config = dict(
    num_classes=[8, 4],
    parallel_block=False,
    epochs=8.1,
)
Rows from block 4, named by matrix and row number. Rows with one number belong to one neuron. Each number is 200 + 20 x the weight over its row's rms, rounded and kept within 0 to 999. All counts start at 0. After the name is the row's rms in percent of the matrix's.
# fc1: MLP up (model.blocks.4.mlp.fc1.weight, 640x160), inputs 0-159
# fc2: MLP down (model.blocks.4.mlp.fc2.weight, 160x640, transposed), outputs 0-159
fc1.391,124,184,191,197,180,211,209,190,212,201,166,206,191,197,234,207,172,221,222,210,202,197,201,194,242,195,146,173,237,175,210,187,186,226,205,165,209,207,179,202,198,193,206,220,240,205,208,190,154,178,225,204,189,198,192,198,206,219,177,190,208,179,199,183,210,238,200,205,204,236,199,217,205,222,196,217,188,240,221,208,189,186,180,176,165,203,180,218,229,225,172,186,191,188,184,227,205,177,256,203,194,192,202,205,206,215,199,201,150,201,202,155,205,181,184,210,206,217,171,172,171,192,171,212,228,195,208,185,189,210,185,192,211,225,219,247,184,229,179,181,252,214,214,184,209,213,204,229,197,210,205,180,179,182,219,184,213,213,201,192,175
fc1.392,090,143,176,222,227,201,191,202,215,189,177,205,202,169,202,205,220,199,207,201,193,210,182,203,226,195,195,193,224,189,224,181,190,248,169,214,200,211,214,221,236,186,212,229,134,209,248,196,172,181,196,183,198,209,204,249,219,207,198,221,200,188,167,197,234,215,215,209,183,219,198,184,210,184,212,139,185,207,191,181,171,209,170,176,182,216,211,206,195,191,189,200,215,187,216,214,235,196,206,214,233,192,219,215,187,171,211,170,196,183,180,187,198,200,229,213,200,205,190,200,179,196,196,168,237,197,217,185,218,173,226,199,185,191,222,212,210,188,166,204,232,213,183,199,209,218,209,231,226,195,206,175,166,181,222,178,188,182,205,211,183
fc1.393,062,159,203,163,186,206,226,219,191,179,183,221,199,193,214,218,210,179,200,192,167,188,213,185,168,169,193,224,224,194,199,178,208,196,208,196,202,155,198,209,210,139,184,215,232,219,163,181,171,183,198,186,240,247,213,188,185,196,188,212,231,164,199,200,188,220,224,195,173,240,197,207,197,208,168,194,186,171,237,206,204,174,213,239,165,197,205,200,225,198,218,211,231,188,216,209,185,202,190,215,206,167,202,183,151,233,213,207,203,192,198,208,212,195,185,207,172,223,189,204,153,205,205,201,225,201,233,200,190,197,208,213,189,195,195,208,222,204,176,208,189,188,221,197,183,204,236,219,181,228,180,207,214,181,238,203,189,214,208,197,229
fc1.394,149,251,245,213,178,229,198,217,192,213,205,196,199,215,251,225,207,214,203,182,205,182,179,192,191,184,201,192,190,210,210,192,205,201,236,172,212,146,214,208,196,184,201,204,178,169,170,191,184,203,209,207,195,181,188,209,173,185,178,197,171,223,184,215,214,207,157,197,186,230,225,191,194,223,191,162,183,193,245,180,213,239,218,220,159,223,211,213,187,211,202,199,199,162,218,205,200,197,190,212,221,191,198,209,188,182,173,177,179,197,213,219,242,189,195,206,179,194,241,182,197,162,171,207,171,199,204,206,230,195,214,197,199,168,245,229,195,199,181,198,215,216,185,208,170,207,236,189,194,209,206,218,183,184,201,214,178,197,205,229,233
fc1.395,141,221,179,192,194,220,197,224,170,209,205,227,189,212,213,193,213,213,206,217,178,213,191,177,248,203,232,183,215,200,196,199,219,197,215,209,187,196,187,237,199,189,240,163,232,201,187,190,191,171,227,159,246,177,231,237,179,200,186,192,183,202,181,219,207,208,188,206,235,220,148,206,186,201,205,174,193,192,208,186,190,222,212,211,210,261,200,206,168,210,195,188,183,188,179,214,191,176,194,217,224,157,176,223,179,182,196,160,207,196,180,180,184,212,202,215,227,178,213,194,211,185,179,199,204,206,236,202,209,197,218,156,183,190,222,217,187,197,195,221,193,175,198,214,206,185,239,190,195,243,187,191,188,189,199,189,208,170,218,210,160
fc1.396,089,179,198,184,220,212,205,211,189,193,182,199,209,225,220,201,185,170,173,215,184,208,209,150,170,177,226,191,206,203,198,188,209,202,225,203,238,224,190,210,202,200,211,199,170,205,211,223,203,161,224,224,249,192,218,233,176,209,202,201,221,191,172,200,217,224,172,207,219,213,182,197,219,187,190,200,193,204,204,209,179,193,183,251,173,179,190,212,209,161,201,192,219,192,203,200,243,192,208,202,230,187,214,187,239,211,198,219,168,222,214,207,203,179,203,188,197,185,235,187,202,187,130,188,234,169,233,183,166,138,179,235,206,213,211,217,195,183,187,208,198,212,164,190,180,193,212,193,173,213,206,214,205,217,184,204,194,204,203,206,212
fc1.397,148,169,208,215,229,194,187,166,192,214,186,206,260,186,223,209,220,215,180,185,193,210,208,220,185,188,183,194,172,214,225,210,197,202,207,220,208,187,213,216,212,204,224,210,213,219,214,215,171,181,204,177,181,189,227,198,207,204,222,196,199,228,184,213,203,195,187,225,220,234,226,189,233,218,213,204,230,177,188,161,207,221,221,175,216,169,213,183,198,202,184,196,179,235,198,185,195,211,144,220,191,178,167,189,187,210,199,199,215,167,205,214,204,189,211,232,216,232,200,211,163,189,178,169,195,186,244,194,157,217,210,165,182,216,198,223,203,175,208,224,222,183,175,203,211,210,195,189,238,199,201,189,185,206,182,131,196,180,201,213,185
fc1.398,170,198,207,214,186,197,225,210,207,233,193,220,194,180,210,225,175,203,214,187,242,188,192,138,175,200,225,195,217,200,189,208,166,227,206,162,193,200,230,228,230,170,223,243,200,172,151,193,205,178,219,188,208,213,245,227,217,190,215,207,207,208,178,216,212,241,175,183,222,213,187,205,201,151,220,230,206,229,204,203,174,206,192,196,184,232,211,216,198,169,176,204,195,165,213,229,232,200,194,211,200,191,173,209,209,202,196,207,177,179,179,166,219,192,173,192,167,193,208,241,187,180,180,193,184,179,208,215,222,205,217,196,205,211,213,190,192,216,201,161,184,204,212,179,211,200,233,187,215,187,212,204,191,216,207,191,179,198,195,164,200
fc1.399,107,220,172,218,206,205,137,210,183,217,210,188,241,239,210,226,211,201,194,186,179,195,200,203,180,213,235,208,219,152,160,199,201,215,204,205,192,155,207,228,212,168,173,212,186,204,183,200,208,232,177,202,185,148,211,183,185,203,187,203,217,179,198,189,210,206,203,153,194,238,191,195,191,181,193,222,188,165,199,194,201,187,192,211,200,168,208,190,227,198,182,201,202,219,227,257,207,188,189,184,201,193,179,198,226,211,149,218,238,227,215,194,209,215,200,178,200,167,203,217,236,205,180,220,209,193,203,244,203,165,218,185,207,217,194,189,201,186,206,204,180,217,207,208,186,199,212,211,205,233,207,185,177,171,214,202,189,197,222,220,210
fc1.400,084,235,206,213,209,195,191,174,154,168,189,183,186,190,208,212,228,212,180,198,180,215,207,200,162,162,225,211,184,226,181,199,204,196,214,179,197,174,190,212,202,197,207,192,195,225,215,236,176,201,209,214,232,176,213,204,210,189,186,177,244,190,199,206,223,185,224,189,204,218,196,183,180,145,219,157,207,181,211,202,207,179,192,211,228,229,194,214,182,189,189,236,194,198,195,199,230,191,180,170,196,184,215,235,189,159,210,189,178,181,204,219,237,225,207,213,207,163,223,174,203,226,170,179,234,193,198,223,183,198,208,197,193,187,185,206,238,240,202,183,169,157,197,187,219,223,219,207,239,200,183,201,220,193,204,200,220,190,193,221,229
fc1.401,105,165,213,225,195,223,160,188,209,179,217,180,242,204,179,197,205,186,188,170,200,192,167,214,226,203,192,229,194,195,206,157,210,192,207,155,196,212,192,180,195,182,196,212,218,178,195,191,187,189,210,194,206,177,209,189,193,191,173,194,242,212,179,181,149,207,216,200,191,205,200,160,183,202,222,187,179,226,204,200,208,211,204,190,202,214,246,204,236,202,206,192,215,181,224,206,202,200,185,222,194,197,160,177,201,207,170,186,199,244,211,185,219,223,205,176,219,185,261,201,182,212,208,195,203,174,234,177,164,199,212,214,233,215,210,198,196,210,247,207,209,194,218,209,190,218,166,179,230,235,190,189,216,219,177,220,202,191,194,210,246
fc1.402,065,213,187,221,212,177,199,184,199,233,206,249,221,189,188,233,203,205,191,192,186,204,176,204,181,215,201,219,214,194,204,198,173,220,168,218,187,201,206,192,182,165,198,191,207,181,172,180,234,182,175,189,222,143,201,179,200,200,202,217,179,181,208,210,211,228,177,205,184,199,206,191,204,177,211,164,188,198,218,184,190,206,207,204,194,203,216,227,225,218,206,210,214,220,211,174,203,191,206,147,220,186,210,189,152,192,191,166,198,174,210,175,181,176,212,233,223,191,236,212,225,191,187,223,175,244,234,230,200,204,190,190,154,182,189,248,230,204,224,192,183,176,222,204,230,205,204,223,222,228,198,179,218,204,201,163,209,222,187,184,188
fc1.403,141,188,172,205,213,231,197,178,199,183,227,212,214,178,228,195,208,213,209,199,211,204,213,212,199,199,197,186,232,194,213,206,208,193,222,182,227,227,200,226,184,167,194,203,215,173,188,172,226,178,188,232,199,205,235,221,157,183,221,183,215,164,196,186,179,220,212,214,186,193,203,204,229,184,190,200,190,190,203,190,188,182,183,212,187,213,206,182,211,205,206,223,186,208,252,233,211,199,190,184,230,178,151,192,174,202,200,205,184,205,207,204,179,183,236,195,196,187,226,199,185,193,202,190,197,210,202,193,169,176,150,198,245,187,226,228,192,196,231,178,247,164,167,221,192,177,201,202,233,216,188,145,191,205,217,187,215,214,233,183,158
fc1.404,162,187,199,185,221,213,204,226,201,205,186,260,267,211,200,204,199,193,222,178,218,221,198,164,158,216,207,216,199,191,147,181,189,238,203,210,173,191,197,179,186,182,245,200,186,169,201,191,206,184,190,198,207,192,217,199,191,201,203,214,231,156,177,219,179,215,185,200,210,199,159,205,242,174,214,187,189,186,201,164,177,202,207,213,164,196,229,199,227,194,196,192,196,191,205,204,207,240,223,180,210,139,188,210,189,221,213,224,180,202,211,188,196,204,231,188,206,215,219,197,202,182,206,156,182,204,194,245,190,191,162,205,211,204,208,206,250,197,216,183,192,205,213,201,221,196,201,210,204,193,207,203,204,201,194,186,190,204,167,209,207
fc1.405,139,206,197,203,202,219,206,196,203,212,206,220,211,202,221,234,212,214,177,213,183,185,225,220,210,205,209,175,233,186,209,214,192,247,222,166,186,198,195,206,208,153,217,222,181,181,231,213,238,218,150,185,212,196,221,188,214,212,169,200,200,157,213,202,210,197,241,199,177,172,173,212,185,182,227,202,216,225,209,188,218,174,200,184,172,228,196,167,180,218,213,180,195,209,210,222,174,217,229,175,191,192,202,206,186,205,191,202,161,202,192,199,149,182,186,209,231,192,228,221,213,169,170,169,199,208,208,182,186,208,168,159,225,224,180,203,205,225,214,236,192,190,192,189,222,204,204,198,218,185,216,203,217,177,195,183,145,212,190,208,209
fc1.406,073,196,228,175,208,187,209,208,184,189,216,251,246,219,242,183,201,206,176,224,204,177,187,236,196,179,223,208,171,214,195,202,208,211,190,177,209,191,199,208,199,190,206,204,171,192,185,229,184,178,179,184,207,177,217,239,185,192,220,216,231,168,180,163,216,198,180,173,201,219,176,186,200,170,195,200,171,160,228,210,224,184,235,217,184,206,213,224,209,187,188,230,234,188,181,167,185,185,194,216,200,190,167,187,220,179,212,235,187,224,180,216,218,191,199,183,234,211,216,188,212,201,171,156,222,187,203,200,207,223,195,224,213,203,229,228,207,204,210,192,167,183,185,165,202,210,188,201,193,184,200,187,190,221,200,184,222,159,216,240,193
fc1.407,049,156,200,202,198,204,205,235,167,186,218,243,219,218,229,245,208,188,194,208,196,208,202,173,193,194,195,214,218,210,197,201,167,204,209,178,198,177,176,203,203,180,198,206,198,200,178,219,176,145,223,173,196,191,238,180,213,221,186,207,205,208,194,222,188,236,170,204,185,219,221,189,185,182,212,226,186,208,215,198,213,177,179,205,196,204,198,233,199,184,163,210,243,162,181,214,209,242,165,207,198,235,194,214,196,199,215,170,207,199,163,183,217,151,188,180,205,224,227,219,167,213,178,188,222,238,219,210,225,215,196,206,204,204,209,210,197,228,174,159,181,204,207,178,184,227,213,206,215,224,213,200,202,220,183,209,197,180,203,173,180
fc1.408,100,196,225,192,217,185,242,206,176,197,207,245,237,202,242,215,221,198,192,221,228,167,204,197,178,190,201,188,220,173,212,225,235,175,222,173,215,175,160,228,221,163,202,224,221,191,202,199,167,198,195,171,190,189,189,203,210,206,222,190,254,224,182,186,209,175,182,207,189,213,199,197,180,174,196,208,212,159,229,190,217,198,201,200,194,198,194,228,212,229,191,177,178,203,209,199,208,185,194,221,226,207,229,202,180,218,190,182,191,163,172,202,237,231,198,173,183,178,213,188,200,208,173,183,216,198,168,238,210,182,188,201,177,195,211,177,226,206,207,175,204,198,207,204,154,214,187,182,243,193,229,200,226,182,194,211,205,182,179,203,213
fc1.409,052,211,222,201,178,184,214,164,202,226,161,209,202,210,230,201,217,187,199,211,201,186,180,217,214,220,205,170,186,180,188,237,226,201,194,201,212,199,216,225,197,200,194,213,179,196,170,233,223,179,209,180,169,137,226,188,188,194,208,211,180,169,199,173,208,191,180,212,224,251,191,164,214,173,186,181,214,189,195,194,210,198,193,174,200,214,198,197,176,215,193,183,202,247,218,199,169,206,216,199,203,191,201,214,186,214,174,222,171,184,181,207,222,188,211,182,173,170,223,191,216,202,208,155,203,212,222,228,188,185,219,175,217,173,234,227,230,206,212,217,211,195,242,231,184,205,220,224,247,227,200,182,181,182,198,194,175,223,182,189,206
fc1.410,139,215,181,218,231,189,205,219,194,222,169,197,183,201,231,197,177,210,197,235,181,187,210,223,213,193,211,226,192,184,178,201,162,220,220,215,201,156,237,198,202,195,221,176,192,176,194,204,193,144,166,210,221,202,201,169,199,202,218,217,223,192,160,196,217,194,204,224,239,216,195,233,184,199,185,183,179,224,186,196,167,197,191,233,149,194,194,206,212,216,205,184,239,208,196,202,200,205,206,199,216,228,140,215,171,183,194,198,192,200,207,238,195,176,203,212,207,222,209,172,219,157,208,204,199,201,220,200,209,166,176,183,202,189,164,223,191,198,238,192,244,208,190,202,209,202,209,190,185,181,208,156,201,212,202,194,208,200,193,233,212
fc1.411,109,196,193,167,175,206,198,238,186,206,169,203,173,198,222,208,218,181,179,195,190,149,175,168,212,196,197,206,220,162,209,181,166,200,210,201,208,216,217,194,170,206,198,208,185,208,182,188,217,174,201,180,177,194,213,220,188,206,222,209,237,215,169,205,207,214,199,191,180,222,150,217,203,158,206,198,185,254,192,197,223,202,236,180,185,209,243,226,165,187,198,201,211,208,229,215,210,222,230,215,205,225,192,223,192,236,211,229,201,182,201,151,187,172,193,207,195,206,212,184,193,168,191,191,198,199,173,210,197,197,204,176,186,209,207,190,212,175,191,217,218,203,227,206,188,193,163,183,237,197,212,183,196,198,243,212,215,242,208,209,237
fc1.412,034,201,166,210,189,198,182,221,184,210,182,226,200,219,218,232,204,207,168,223,196,196,195,201,172,219,227,157,192,203,229,223,190,205,230,219,195,196,198,205,208,187,194,210,181,181,188,217,222,155,195,213,177,142,249,245,195,198,166,211,191,145,190,203,211,215,174,203,216,215,168,171,198,198,189,197,185,216,203,178,196,176,227,217,198,204,192,194,210,188,181,179,193,205,210,178,191,222,204,202,232,205,185,210,178,218,138,210,209,169,213,178,202,185,228,205,173,172,233,200,164,188,187,200,222,217,218,212,203,213,225,186,214,211,220,202,218,217,204,214,205,188,222,176,223,172,207,227,207,222,220,161,206,188,217,203,186,221,182,181,224
fc2.391,114,163,174,213,233,183,176,198,189,215,205,204,171,189,220,171,186,202,218,195,208,189,201,207,209,255,173,219,193,211,236,183,208,181,217,210,203,195,210,193,204,184,219,180,202,146,213,197,182,192,198,191,202,181,217,226,199,226,200,234,207,182,200,199,200,201,266,198,209,202,177,232,217,192,190,226,198,164,211,183,210,176,178,153,140,185,222,223,208,179,182,237,200,210,169,188,193,210,192,199,215,207,177,216,223,205,208,187,219,207,222,185,203,225,206,194,202,205,187,200,190,224,213,170,170,186,207,191,185,230,212,223,219,190,194,190,225,206,227,182,200,207,233,203,179,174,189,217,185,225,182,199,152,210,189,231,201,172,177,232,209
fc2.392,088,176,230,198,188,190,205,219,207,203,176,173,210,188,200,194,244,212,186,168,238,189,200,193,179,155,201,178,215,178,159,196,177,200,216,205,197,201,218,239,231,163,192,224,212,182,226,245,209,209,237,208,182,203,195,214,179,178,226,183,205,199,175,211,207,186,186,209,212,211,147,153,193,200,214,209,220,206,196,217,182,226,183,183,203,193,190,220,184,206,189,185,182,215,166,237,180,176,182,235,213,204,188,216,201,185,207,189,184,178,197,213,217,185,206,215,204,181,210,177,186,207,199,183,215,223,185,208,194,219,234,152,188,207,230,208,208,217,245,229,172,206,222,193,180,195,210,216,211,198,205,183,236,157,204,200,208,229,200,222,172
fc2.393,079,202,202,204,212,185,198,244,196,189,212,200,205,174,217,227,212,142,192,190,161,195,176,179,190,202,219,181,188,190,161,159,234,185,216,219,192,185,183,194,184,213,226,187,217,222,192,226,184,190,215,191,190,159,216,183,215,195,171,196,251,186,223,217,210,222,251,186,162,221,206,239,207,200,186,214,227,193,207,198,216,213,203,182,190,209,217,181,193,185,215,169,190,175,214,179,196,209,218,202,160,217,235,193,176,194,185,212,192,157,211,192,199,182,193,207,194,172,181,209,190,232,203,196,226,212,220,186,213,219,193,207,236,197,182,198,244,196,202,185,214,212,249,217,207,217,223,201,180,201,219,203,185,184,230,187,175,177,186,182,206
fc2.394,168,206,188,220,231,212,175,194,207,151,208,201,183,176,208,189,204,203,200,231,179,209,192,178,203,187,208,213,207,159,221,173,233,195,185,220,206,218,155,199,212,214,215,188,207,195,208,204,171,207,172,187,199,192,193,218,187,198,168,190,223,181,202,224,238,181,198,192,194,222,197,240,234,176,173,223,195,218,212,169,201,198,216,199,233,186,168,221,207,238,169,182,217,179,194,211,161,201,170,186,202,209,201,199,187,193,199,228,237,226,217,229,241,199,197,211,200,174,217,187,192,177,212,199,153,207,225,191,220,187,233,200,213,218,197,196,187,239,164,227,188,208,178,203,186,233,212,191,160,181,191,198,208,198,231,169,221,198,171,220,186
fc2.395,153,226,191,224,225,173,224,221,205,195,161,220,204,192,188,197,191,210,185,219,189,200,208,181,208,194,216,216,215,216,171,183,192,217,215,209,153,240,193,216,238,189,221,198,222,180,202,195,211,205,228,212,188,192,238,234,199,199,175,220,166,193,198,194,220,205,191,211,203,215,171,182,195,221,222,183,199,213,183,213,206,187,209,208,190,237,219,198,172,217,202,221,222,224,207,190,204,175,182,209,189,179,168,139,192,195,215,188,213,199,212,197,209,209,176,156,157,188,179,197,183,169,184,207,234,155,226,211,184,209,232,184,212,162,234,187,184,204,188,211,175,224,204,219,213,177,237,173,181,234,206,207,225,172,199,179,198,173,193,220,189
fc2.396,082,158,180,194,184,192,220,226,203,221,198,160,171,164,201,181,210,216,201,183,214,193,198,223,168,222,191,184,191,187,215,216,216,208,224,218,208,180,218,200,197,204,191,201,214,221,226,225,211,186,244,206,190,215,169,152,174,214,196,202,202,195,192,237,201,193,201,201,202,211,178,148,160,165,178,174,211,212,182,209,189,202,180,202,189,191,210,210,199,187,189,191,232,188,204,212,192,171,225,211,215,182,206,193,237,181,193,256,210,176,211,196,230,199,187,187,208,183,230,191,207,214,208,219,185,209,198,157,214,205,209,206,184,231,235,198,203,139,216,197,191,195,208,171,214,216,247,185,191,176,185,203,229,188,233,194,236,204,205,198,225
fc2.397,146,177,177,177,216,206,224,222,200,162,232,209,165,165,205,231,212,193,183,248,184,202,189,212,195,154,206,184,211,181,191,183,194,203,209,182,244,167,174,207,223,207,219,196,211,223,211,220,197,200,183,190,218,181,184,187,223,176,212,182,229,188,160,188,200,213,243,186,244,230,201,176,228,200,197,215,208,215,211,192,209,186,199,239,200,215,205,191,205,200,173,178,212,183,210,196,166,212,191,207,176,203,171,211,169,195,210,207,160,207,183,181,191,189,214,241,204,222,163,189,203,200,235,205,195,201,152,211,212,192,206,195,216,228,203,212,184,216,187,214,176,162,206,211,223,196,206,216,250,198,212,208,205,168,160,207,195,198,201,211,215
fc2.398,162,203,207,195,180,207,193,225,201,218,190,166,165,165,194,223,217,208,173,175,212,236,185,173,175,221,211,187,192,214,184,202,215,160,200,167,244,208,199,219,179,199,202,213,195,183,190,210,190,194,221,182,169,210,216,200,220,198,195,191,214,205,228,239,158,172,218,202,206,218,203,239,213,194,222,202,227,218,232,233,189,156,167,171,173,195,182,189,199,183,172,207,191,223,199,190,205,167,173,208,167,209,210,200,203,203,240,210,182,196,232,199,196,193,184,181,192,186,199,186,198,223,172,196,196,219,215,185,217,186,248,189,206,185,239,208,190,178,210,173,207,196,215,227,212,200,191,184,209,183,213,246,227,227,254,180,205,185,192,200,192
fc2.399,112,179,199,208,189,212,177,212,200,191,205,188,186,210,232,212,214,227,205,217,182,244,238,180,185,225,216,183,195,222,206,182,201,210,209,164,197,146,201,192,220,189,204,218,209,187,156,226,203,178,144,207,203,181,215,215,160,210,201,206,187,269,226,230,189,213,188,187,188,194,200,169,189,186,193,179,190,206,224,198,213,210,196,197,201,183,194,202,215,193,150,204,180,216,213,195,204,177,207,195,221,223,192,203,182,205,197,201,206,257,168,204,197,199,183,221,209,214,240,158,209,197,179,198,224,212,188,180,165,184,199,172,205,231,236,205,182,195,199,187,217,204,187,231,167,222,204,189,218,215,199,194,190,174,188,180,193,213,209,220,237
fc2.400,081,226,180,192,182,198,193,171,205,208,171,204,188,249,229,177,205,181,177,184,189,223,199,192,207,193,208,215,179,192,210,162,170,187,201,194,194,159,209,178,173,201,186,212,181,190,227,199,199,213,214,216,196,152,211,241,201,196,195,192,222,157,187,202,208,181,169,201,213,218,195,185,247,208,166,190,228,195,206,181,184,192,203,202,211,203,186,190,198,188,207,230,181,245,219,171,182,214,197,181,193,192,182,216,232,163,206,232,198,179,203,217,208,228,184,174,203,206,229,210,234,208,162,213,189,191,208,212,231,201,242,210,214,197,202,238,210,228,191,215,236,195,229,190,205,222,182,205,234,177,228,215,167,192,211,200,212,183,210,173,163
fc2.401,113,208,204,174,201,198,195,203,181,171,171,201,197,211,186,222,212,205,159,221,198,186,207,207,207,194,197,213,229,201,153,172,185,186,209,178,225,206,168,184,194,200,206,198,203,209,238,199,179,202,227,204,210,181,179,202,177,230,181,215,197,195,166,208,187,210,234,212,160,174,215,189,244,191,244,200,132,207,244,184,220,185,225,188,166,205,242,182,192,203,216,215,201,203,234,209,234,217,192,215,189,244,208,205,226,214,210,232,213,199,200,209,206,188,198,206,216,184,210,159,209,183,191,181,199,195,199,216,197,211,233,200,183,208,210,191,154,202,166,223,177,188,216,222,188,184,158,203,206,204,181,194,220,209,208,195,221,158,207,182,206
fc2.402,066,209,172,226,170,199,199,195,186,224,193,180,244,200,212,202,218,206,178,213,179,199,203,156,201,194,209,214,168,210,232,185,202,190,172,208,220,188,188,178,173,180,172,215,205,172,180,205,192,178,208,195,222,181,225,194,206,201,193,193,155,199,237,221,208,199,215,173,182,212,206,216,197,190,205,172,212,181,192,176,205,174,199,158,193,210,247,230,200,232,169,191,167,240,217,217,219,213,196,202,221,227,195,203,172,198,169,167,213,209,200,180,206,205,195,222,204,213,182,191,211,201,178,217,209,210,221,207,186,214,242,144,188,217,201,221,190,183,215,214,223,178,171,240,204,218,195,204,223,203,220,153,222,202,223,214,216,192,177,207,240
fc2.403,143,249,190,196,227,202,195,202,199,141,154,203,224,182,173,195,198,210,169,208,229,201,206,189,226,228,192,194,203,166,197,220,197,197,240,220,228,170,163,205,168,198,212,210,227,201,211,195,187,208,224,193,194,183,190,215,219,199,181,198,210,155,217,214,184,188,197,208,212,190,196,212,171,196,184,222,217,204,189,197,225,187,201,164,168,212,168,195,223,211,209,172,202,224,222,182,189,192,206,213,192,209,218,209,196,210,211,196,181,201,215,197,205,168,243,211,161,166,203,228,183,206,193,211,209,209,220,197,213,231,180,172,219,192,200,207,176,154,207,192,219,199,198,175,177,237,235,206,171,192,230,197,216,194,219,154,184,237,221,203,214
fc2.404,171,220,215,203,181,211,173,208,155,171,186,227,216,225,177,230,205,169,173,222,195,214,170,212,185,214,192,213,207,199,212,189,173,199,223,187,226,170,191,183,220,228,188,197,166,219,193,208,223,199,214,225,175,184,229,191,154,220,194,269,217,223,177,199,203,230,203,218,198,139,182,187,175,197,200,185,217,213,214,202,211,212,236,206,167,226,194,189,234,193,196,174,209,210,201,232,198,201,206,189,186,195,205,179,184,202,211,178,215,185,192,188,220,233,196,181,198,174,199,193,174,199,185,241,215,192,199,223,203,170,202,222,188,181,197,221,162,202,190,227,206,186,193,195,191,222,207,200,213,190,212,231,207,213,193,170,225,209,218,176,157
fc2.405,127,144,208,198,205,206,189,194,218,215,197,218,181,190,182,236,211,201,227,195,177,184,200,215,190,207,231,150,165,198,224,195,184,187,210,198,211,209,194,222,202,215,241,215,186,207,223,203,225,220,206,225,236,194,212,225,187,177,196,211,189,184,231,176,179,201,235,212,224,225,176,217,248,210,236,217,181,192,160,176,207,199,226,200,213,200,179,181,211,198,208,203,191,196,198,192,145,194,159,209,189,221,186,224,189,234,248,177,186,217,192,209,175,208,181,203,223,205,177,200,202,195,195,206,203,212,178,158,198,181,202,203,199,188,143,209,216,179,194,197,209,199,193,192,199,201,224,230,188,216,205,177,156,194,192,212,189,222,174,200,178
fc2.406,079,198,216,185,174,182,234,182,204,213,186,198,195,182,190,182,212,197,215,213,167,199,210,193,198,222,233,176,194,206,161,205,168,186,209,204,221,181,197,217,231,203,218,195,247,178,193,226,230,202,229,204,220,166,217,225,182,182,222,187,222,177,188,210,187,206,221,187,208,232,216,181,196,191,190,164,207,209,223,207,208,197,172,225,178,204,222,207,194,195,175,160,187,206,215,178,161,215,166,204,155,194,185,193,197,219,195,192,221,164,183,231,213,198,179,193,184,226,192,225,172,217,227,200,192,169,200,166,209,198,214,223,195,238,196,226,191,202,210,161,253,227,176,190,218,190,224,186,213,222,195,183,187,222,238,192,191,190,217,171,224
fc2.407,055,169,194,188,194,218,224,218,211,214,174,249,191,177,220,182,219,194,209,196,197,186,203,170,196,228,201,190,201,208,195,169,157,232,185,191,192,192,231,173,206,208,224,220,191,208,189,163,214,156,242,171,199,177,191,183,212,256,154,206,196,176,189,195,206,227,213,184,159,200,211,201,182,183,211,202,189,184,191,213,236,184,172,190,182,220,233,184,187,211,201,217,218,201,197,224,178,240,169,225,181,243,205,198,204,213,199,176,184,231,167,202,200,187,184,194,197,196,222,216,192,230,188,169,234,206,194,205,243,216,195,187,198,209,207,215,182,217,211,187,230,195,197,177,192,193,214,180,210,207,217,188,227,237,179,207,191,182,191,192,220
fc2.408,090,221,189,221,198,193,211,203,184,207,206,202,211,203,204,237,189,161,210,220,190,202,224,185,214,211,188,196,199,198,166,190,206,190,252,195,183,186,199,219,211,171,195,201,201,201,204,209,209,169,214,169,193,225,191,204,188,163,204,191,199,177,164,222,207,223,190,227,205,226,188,212,186,212,224,200,187,165,239,222,220,203,166,249,189,229,212,165,211,213,205,193,214,222,192,228,186,175,222,197,171,251,248,212,177,230,169,209,206,157,182,203,194,199,159,173,179,229,188,219,194,198,214,213,230,189,191,172,249,190,193,191,177,195,196,162,211,203,200,212,209,187,182,200,203,167,191,217,189,225,196,165,209,168,222,185,212,186,192,206,212
fc2.409,052,232,209,185,180,193,197,178,208,230,174,214,192,201,193,206,205,229,194,192,187,179,188,203,227,205,193,207,229,220,203,199,215,214,174,168,221,196,183,177,193,170,195,200,198,191,175,208,180,148,189,220,221,189,204,200,185,216,162,212,155,206,208,192,191,195,187,171,208,226,172,160,213,238,172,173,181,190,221,205,205,190,214,213,193,204,197,236,182,223,200,151,215,233,187,187,233,171,209,169,197,179,192,234,176,193,179,204,193,214,201,183,192,201,175,209,227,204,202,200,189,181,224,178,208,195,250,195,203,218,173,188,193,197,213,210,217,218,186,200,235,213,205,208,214,223,244,201,219,215,232,174,236,207,227,149,195,228,204,218,229
fc2.410,138,194,181,164,181,179,214,192,198,187,197,200,205,198,216,183,190,179,173,229,192,170,198,188,167,200,192,217,195,182,241,216,204,186,200,157,238,202,191,194,199,174,217,243,192,236,196,178,213,222,176,228,225,184,209,180,194,224,228,224,180,210,203,181,210,222,223,196,234,191,175,171,199,212,202,187,176,267,159,218,209,195,190,204,174,213,172,190,226,223,196,186,195,233,162,201,197,245,199,212,197,208,202,212,195,207,210,193,229,202,197,218,204,226,186,207,198,192,219,191,193,190,212,224,174,202,181,189,201,223,208,166,206,175,179,226,187,191,180,192,230,178,211,204,200,197,169,218,250,197,191,170,220,207,197,180,186,191,247,215,179
fc2.411,122,187,208,194,192,153,201,184,190,189,207,195,202,225,190,194,211,185,216,193,202,210,203,195,187,198,182,198,179,229,175,186,192,225,220,198,226,233,186,201,197,198,193,187,189,195,180,202,154,167,246,188,226,183,143,199,225,199,205,180,186,235,230,179,239,192,206,202,190,189,210,209,214,205,231,191,173,216,199,203,197,216,212,181,211,197,210,219,205,184,177,232,212,189,181,228,220,203,210,174,206,204,210,188,202,230,189,203,174,196,232,182,204,179,218,222,246,177,185,168,177,201,166,186,167,257,192,214,194,196,159,211,198,254,194,175,229,209,168,200,195,220,194,232,220,182,218,205,196,208,243,166,180,199,201,204,228,195,192,193,210
fc2.412,035,200,191,232,181,204,174,202,237,209,166,205,157,194,220,238,233,199,153,196,204,210,166,177,197,210,204,190,179,211,211,181,207,215,204,200,209,186,193,201,189,183,187,227,190,192,209,196,209,169,192,207,205,157,224,210,185,241,177,230,214,176,249,219,184,207,195,174,188,231,175,195,213,179,202,178,179,245,194,191,227,183,239,203,205,198,216,252,210,185,190,168,205,195,197,191,206,219,200,203,217,192,224,204,191,216,155,173,185,170,188,191,189,187,224,211,183,184,206,197,162,184,191,205,219,196,210,197,185,214,205,203,221,207,229,226,210,186,206,200,225,197,208,153,215,182,186,216,196,239,205,180,208,187,244,180,173,207,205,228,212